Rows from block 5 of the audio encoder of a small audio captioner, named by matrix and row number. Rows with one number belong to one neuron. Each number is 500 + 40 x the weight over its row's rms, rounded and kept within 0 to 999. All counts start at 0. Numbers have three digits each.
After each neuron's rows are labels from the 100 clips, of 14976, where the neuron reaches its highest value: "responds to" is what is common among them. Only what is clearly more common there than usual is listed. The data: simulated sounds of rotating machines with and without faults. In brackets: how many of the 100, against the usual share in percent.
# fc1: second MLP up (encoder.blocks.5.mlp.fc1.weight, 512x256), inputs 128-255
# fc2: second MLP down (encoder.blocks.5.mlp.fc2.weight, 256x512, transposed), outputs 128-255

fc1.259:540495519542586539506496505516552535435462497488501511522625495501466501446468550469484546490442486495475494386542526549494488487479531500427543494486488570514504510465471478474501512479461545426521541486528503484426534464498485513516503481453450445405479466515438523579471533481493448480488505475450528495572512487487441573568462455507601498462541553471558465569451530528447527506550
fc2.259:495520457592392493489482503512450479531482532561555500550529529505434537490471475522497539481535558555493497527483538520543548520476531494480495584476549472497471486461540488495618544523585429593498455488489468485493507481557466497503562514484497444552470473518557559460499491447547466556508578548525538485445472556519512495468527519584489456498491508435552542440601521485524569613451
responds to: conveyor (55 vs 12.2); grinding (39 vs 14.3)

fc1.374:608468439453503484518459539571470458408558546477532603534463542453463496470498503462506493440562481591478447501467432471485565549549446485558481533492503530433538474510543507506470461454520517493516520439491530526465511531586503531493518499520427515468456461489527483524442507510532498467451520511498566500502536537487478427475514492503525425527555484503573445515567523441555462553502
fc2.374:541547523519540418508532532521490520534520523442586610514573472489517436462527525494589559457531516529477547489513516538473549479436514450508493445547487463487503443433481486481440567530498479485439574523489531487466496534535590503531550464534474462518494495497394549515501546550474536521424497467601437543517489506493441536451442549483477522537484520491571509481509512512526452528530
responds to: conveyor (70 vs 12.2)

fc1.419:516503527509498513545478474457465511503428456474553451517489513496571510521514496480456520605540478454397478487418534495601580527492488582498492502558448504577530485507499442531521468454488431542505504505492449534521487485491474503561498563470507545482410465490516442473478457485485510496478495436469497482559526436456461485573531542507497517528480461538494439560482467519480513505551
fc2.419:454489489500474517474465451450468490485419518439520506539490526519489503560494530494537674461492496430476522481455503495529437498476486497497442491498481537497409513468435502442481568520511443515443452488434456523455441531478475507525513452486447504519599534513489518492543526454528442427445534423506500525482527488614488486555442484553503470458499480477487459517450530504510563551473
responds to: text has "speed" (74 vs 42.8); speed: medium (71 vs 33.8); pump (52 vs 12.4); machine: piston engine (33 vs 12.8)

fc1.16:489555452469449499523508549543580475467472497469518547463499487531519497491477543527482466449530525383560570538534463490534530540558508522553456498493479495534467522520536573480457488510498531498502541487520524514597462549395513522504498530499482505490475484558466484499571438495466524550561451519474536473489453496445512425541511506487444494528469515509550523541443507444556552546593
fc2.16:530522507564497511466449484494527494518557469458530518531486513533519478537555531555449514471548452473481504503511475484477488458498594487481463463506439468449445571512438479448445423531512507486501541517549504513499504526532551523473507508511445615578483517544436462492490475528430432530525556482518589507538496514496492549502478523501493424515495468448540546564551509485559500456432
responds to: quiet level (77 vs 29.5); speed: slow (76 vs 33); piston engine (42 vs 12.8)

fc1.307:472483540475377518460447503430438499498520500506458457551494505503487494495483515584441482536462531535471519472610358578535541498459450562525457553520478459477522547498596462556488509449456551489567522533531493527516441470507536539516505473474476510493471569493434448459495450413494439489484517560533542520556481484553453542508526538483468524486483517494482498446541566495527522503504
fc2.307:526493518479530495481440510514459504537562533521540476542553488581526508457463452574517544531517490442500479459513479510472569447520543501462500512495576451493592498564499612475487454424486540526435569453526502495458529496508498509459483490533549502563479412490562533504519509386483447486514433530469512522550472502464531531491513535461558567498454471559533541459516443488473524410486
responds to: text has "speed" (70 vs 42.8); turbine (64 vs 12.7); speed: medium (61 vs 33.8); air leak (33 vs 13.5)

fc1.438:608491560550463493500482478485570552507544557515471458454503525540547526482502497527516499493481469517568555510486526588554513460465510516488491498530497412454535432505460538550464553450576450483475555455538469530490514490470468535490482494520488481500492496471477500415548521452555446468464534498435512524557524454510455593487489554509500496578505500520504580520551524480595381505517
fc2.438:440490409491494428511544444508501527562580459570526474517533503447524453506445520543613524528549536513435520429510499470614586530445489479513479470481558437504473541456551530434560429514513478509500471513517557467505488544519534537524543560538510510443534529522460530491545447491514443503586433484567503538477552465444467481433511478513449479449531485530488556483503540483496505558501
responds to: electric motor (50 vs 12.4); muffled (low-pass) (36 vs 12.5)

fc1.8:497603505523509487478499489518491486495566414501503453513487512509564517472519482558435503505410514483543540506514499565502517466474534523493538497486510492403408516400580470424511526521548517476518523535537443516536478479447539380479558464533533524535555504530568482497434482479491596420503474552496560469518529471387494505560439541596480455520611487496544475497513508532467572496463
fc2.8:510520448489440477464537451446440462464498457524587492526582414486555571503532473518454557462533505591492502462466483475472473532513472494494568429524450510426544459465533445503505466507503517491500465541544402437496441449479477505510576577476464552491446514532517468457443561508531561481570556577535417461514538487530523521438388494481497505464533439493439550546558490547511503506478
responds to: quiet level (81 vs 29.5); speed: slow (64 vs 33); compressor (50 vs 12.7)

fc1.7:454539513506525491481507458478527537526457559422514535454442473443521469506449423542522568501444581564425493528543574527427454505452487493373530428500513421505567555499487426437473548529545482446486489500508492422514542479502430526518495501532456518542484587502541543552460484485493465513471521540461564494556552478467514537424521500497485494536517481494512514540473499526481526488531
fc2.7:513639439466427579522496505465545534505447505430504499516441588446524573487562496465440566533493502466490531555486529497518544452490506483449402504546519450484523501471526499451521506526475434508528489471562534532538480505527458508555538448504506475503498463510495445481486492469509498425523437481491554456497422501472563472491481435449486570505499456532497466513484512481496552446542
responds to: conveyor (57 vs 12.2); thin (high-pass) (31 vs 12.2)

fc1.490:538531428488465542467428464522439536515445434489461523494516531473501521470519518537463566442483511462455508469523473493569559525502487554521475516550474481460548507577499570510414534463497475544464540547568584533520501515434459528565484499525432596498464487471526467481451490445518435561508541497549479495449453552512377512499538514453477494539427506509485471420507463540573471480506
fc2.490:538543436495482491528526480509464578522531525496461595425555480438487550504445512568471472453497544490495532472419494510475537516483481531433525531531615520508476475527474541523532488454510425514560572532461456401503533539508500504452538500545483464498467479486430502545491527552523515474505500462439477456587550439516472459493460468490508588567482530495484487530522537502513451503502
responds to: speed: medium (66 vs 33.8); conveyor (63 vs 12.2); quiet level (62 vs 29.5)

fc1.213:539522484450486439533490477508529427628494460482482599523482523488469494524491483492533474474502481488507478460512473627443499485457495562521513492509351460500503486466442510461517474488587506538516495442546530465498527497542481549534550479552380489528511475513578471488532515433501539485528481542496541495458540518540467494524507519539465513538523441549565506488547467434552524559529
fc2.213:547579504546549581503514541519541493545545525498518481459512523500506483462459512465478558557442536497486546555496439461491451496523520502459518567487511503477519454459564452490504473552480546499504486515452432505490562581488469565417490535486481454481567542482559459514555464480564429564501436550479521517496536520492459514429525464525541527526557518505558460518488458543493542428519
responds to: text has "speed" (73 vs 42.8); speed: medium (69 vs 33.8); imbalance (46 vs 13.8); conveyor (42 vs 12.2)

fc1.216:511522558508422512511483526515503484499506475426448389434501468559528496502444457540504530537482543495435535470430545565457397464533502525498460505539528519507543465516499441460554496495512476474469564452455452471515461416443521528514539470468579431461511428491448531492480421484495485504484551496480459477556490492445544506490544526451575505508530471463480456586492541488468505589539
fc2.216:494490524493534503523524480488435535575514542521469443499547514478516568555513492507515508486530476472489525476499505531457505499589470598481539481439486528471498542567470517491584460485441508507476460497474425477500536470493513483581527499449541488506494501482527509498514546544502492478516521481421582551496519527565499513478553453504484467528491522537489496466494512456503463590586
responds to: speed: medium (61 vs 33.8); quiet level (59 vs 29.5); conveyor (40 vs 12.2)

fc1.305:444516486465599542485495459412515436538510462540506495490427527464447510555452500551483462496531461550457546517520575501490474499573537519432577510529423420456510434495563513526532426502478521489566512454549523471520465557552520557569548525563450439539522493572573546481518512485480530493464491465464523495532482486451434509511441502451434475535477486472530511473524481477432496550474
fc2.305:441502502466512437461427512440448560509503537434505505456505470549499465554499432513407543519547471480567405515544469447576536485452462433501487519463458543542480554521470447476469481472452516463464414484500506478482522499491502461483471481539427485507474460447546480536462503523545459477478474525492459503455552534564516495501557483457444552542588578501458497508457462488539477505427
responds to: quiet level (100 vs 29.5); conveyor (50 vs 12.2)

fc1.75:539503545535474577545557463525486541487533468490476469550527484520504502457560570522447487484531525442492483495492503536461468546535472486413482542491493496539492496444599514467509475568562532485515445564440515532532479456537510552517543416515523500466564499466500470457458515545455472443510443517476530495504541507496541590495514545515452463483485455490483538483494487525484432562554
fc2.75:523532494528547519527497469505513515581463488540489550500596513531485411523493482499428479525515489536554435447527518520447527513419495561542460526454456523562441502539465501471516617482496448498491523542553378534549483504554503562525469506497502475546457507527479520451518487500529420454545462471474475548562458503520447502529508545494479474532543484424445485536544493532485537452413
responds to: quiet level (97 vs 29.5); state: faulty (83 vs 54.6); imbalance (39 vs 13.8); rattle (35 vs 14)

fc1.304:536552490412442463529479593481527506538452506474500464559533594528486488485487483580443505566533419560397485432547458530522491488484506527547488449458465447463476492547506531431475512459469572554470507468492497474484482544542530443471468483512553487565493511502439443473410512421532454494453508504464478507554530547472504528477519493399472440535522512487584516500474582450521486484495
fc2.304:504482484576580445462450459462511467528483390506480435436523503473470468522509481461482494549496508520490542511543513451475472543522523436517502526501437498482527543562450482556493496509566478540536486407461496535586476443436480498497530445522459458457413527444487486475474526457440537485470384504451495537502440433450528510504537494511492442520523485462428492483493512495533473468486
responds to: conveyor (74 vs 12.2)

fc1.14:455513551594486469453520472506483480489550486451509446491557491478529453451539520498492515434524498513553479514507517587556458422468467543432508494516443599508506558456466445550487533428490530491457526536535535533559513505467478500561518427517509473454523499524488476472513535527535482440540495489486490483567481466472544520486463522568398520475449547474500497494501525466475558538543
fc2.14:485530516542503548530545526524491496461522442500508460521483469558503471446488615590464424563604574478503506526554512498442455537522481529522507469486461478508506517500465547535528528529460472493502541432456434445532483511516538552496510526499469479522488482507483451532488533507508529513521453560509545465497543537508478508440479543470462513488475495497518500490504541532478522479447
responds to: speed: medium (60 vs 33.8); compressor (47 vs 12.7); air leak (47 vs 13.5)

fc1.53:436577516520496476462439508514480571538498453554545398475594429477513468423412539560528526509514489499438459505510545493521469498517493482439525522511453527509579411462443469471518480488500510494510520488503482509497527523561517477522488461560455497448488562497451522466542487538534473486505482434484507521454519416480495529536516528432467481540496534481524425590569497482524596558504
fc2.53:455480470493438492483490487539530518517387553496447451507469538481538546472536512482422498536481565446503497454454545452534524504556452434521486524507500523465524489449431542528512463512494527506519471478518550444461529521558528506551568465528449477478523467477478520495509486485499540541487544502445493528549493575481517428488578517504479494516525434561513516531522482555515528540480
responds to: speed: medium (63 vs 33.8); pump (36 vs 12.4)

fc1.0:472529506467454488485485476519471494570465565556527486490429402549527495440574503562513531454515508500500476463470533555497433507531470504449500484557507538565516522521480540588435496539479497489446521504490507436504485559394511514468542499562458501527524511519486487481429562482440464516483428511472570485538519504483459520515570522495444530484443532551550513440553492473523519426553
fc2.0:510455528547450480483453491547479504524450453529527462458519420513508435516465596545581515470499570522595471480477512579516445504448531491490502523522445436513519467421447494508515523511493521561483485483436457519482537548510437536527492614502474539483585523523401515487477547536523530519491519411535476515492520438498551559505469536455466472539446500509504486439492500536475556553524
responds to: quiet level (78 vs 29.5); speed: slow (75 vs 33); compressor (51 vs 12.7)

fc1.422:522504533496459514466491529507581544585473522543517476492414501515490478498441473543487476532436497488470460524487469494506539457516505503501605490503506523472475487584465540461497497570484544440550546493463566512437504537541510514523500442486425535519487508509491456515471581521408491475490539476468532540477544495417519569419529558470456499490551485456463506589515525470535512523484
fc2.422:425486582521514450513500527537518528500436489490520467553501473525497527545509469400545507557541482414479426517465522427553518483485576580533535517533461484508497505491509511509490495467521589526495537468485488572491437469556549544519510511516542509556449520472494516553567555514466519544517451449524513424483448482425598533412514472429467515419502552494469576487477470509515508550488
responds to: text has "speed" (71 vs 42.8); compressor (69 vs 12.7); speed: medium (63 vs 33.8)

fc1.106:568569425487508450469477463432496475503519493449509559469437498496542447542489487478499549446508448541493445441455498427553510448502447461399558515479502559490483484497468487526459596486525460535424496515524493483496554404519466487549536528451502512456487487511539449474467505453471464474486508497524448553579540502562406548523471475461537483402477499463537532473518558523515591477539
fc2.106:463517512480503494544450507530475450458433544481504544462503474462531515472412489489446507562526562415535535494541517500509496533478514485503497487458547523509501534518536519497467481560466461458535468429485543497522521478516557443449454552498484528534539488498516467557527509510410538540473532524421609426518514523419512513413493470499509563501467557536476466535442520493421387550547
responds to: conveyor (79 vs 12.2); quiet level (76 vs 29.5)

fc1.135:508476499476481470451481519464551502478475483498480553527542545571474473459536454461530469592536491448436452450569480503482551446437527461515445529594433533519485499487478543508525471498533431499525537550520464515465493441523536428486506418499567493528487524624550501528476498508473502563484487500454536536544518517519420502574509480508504504541572438541614495454612441476515494478500
fc2.135:516528459460496507520459474465557582414462493522502601528538560481461476485488462485492514513513511483501475496485507595496515445547518499506465507494469538566556477489512459490455474450588447448414549503500444477516499670460419430543514477479519516507497554491536502526425460465515492484508426539500441460460515506493541450500528480488591502489549515461544436448471500498492488517456
responds to: conveyor (95 vs 12.2); thin (high-pass) (39 vs 12.2)

fc1.412:566499475516460502465501516475479479472569526523565422527525579555446469528507471526586492512486517555430534504528483541512515554524496459529473458581479482514464518518537491463498554520493426482554513452551522472442550495648556459505482485472460444503484470496526478478464484512438520535523522473546496501503433431462497529475510521463515469563510501557523472453467478525537479371460
fc2.412:475518489572472502586484517496498428408475495577456486482589501547467524488553487430514507520484484520502556540496607486460578526456499539521488486502539478456575541529558481536584487464389538554513506509487533462550451514485508532504482514407498514558483454461498542502528531544492477487554501513561487507480473441487554544507532524511492463564493555412453503505464495458546541500568
responds to: electric motor (41 vs 12.4)

fc1.263:483497398501576518511526474444571517569504497516463444433458517470518514483515473448558520438540443490541540441567474485514511504521477492547505518515432443513566534527488474481433483536450492489498565509554506569557568510400469557502445515540546485478522488519423519465458451526505415514499461506430542444411604583485482566495537525460474573493515447493505531600469610520483552487468
fc2.263:454481509561499494465498556581459482374435471514600559552543500494452535494481485495452543459438535515457472542508515542523554501468452466484521532503500548571554489537512484489463427466489492496552457548520488512425560509496469499572504459536468551559407479467482509513521525560583433567461509462515474520509503457532483484479518435489486430451533452459478455458440541493564533511516
responds to: conveyor (35 vs 12.2); compressor (32 vs 12.7)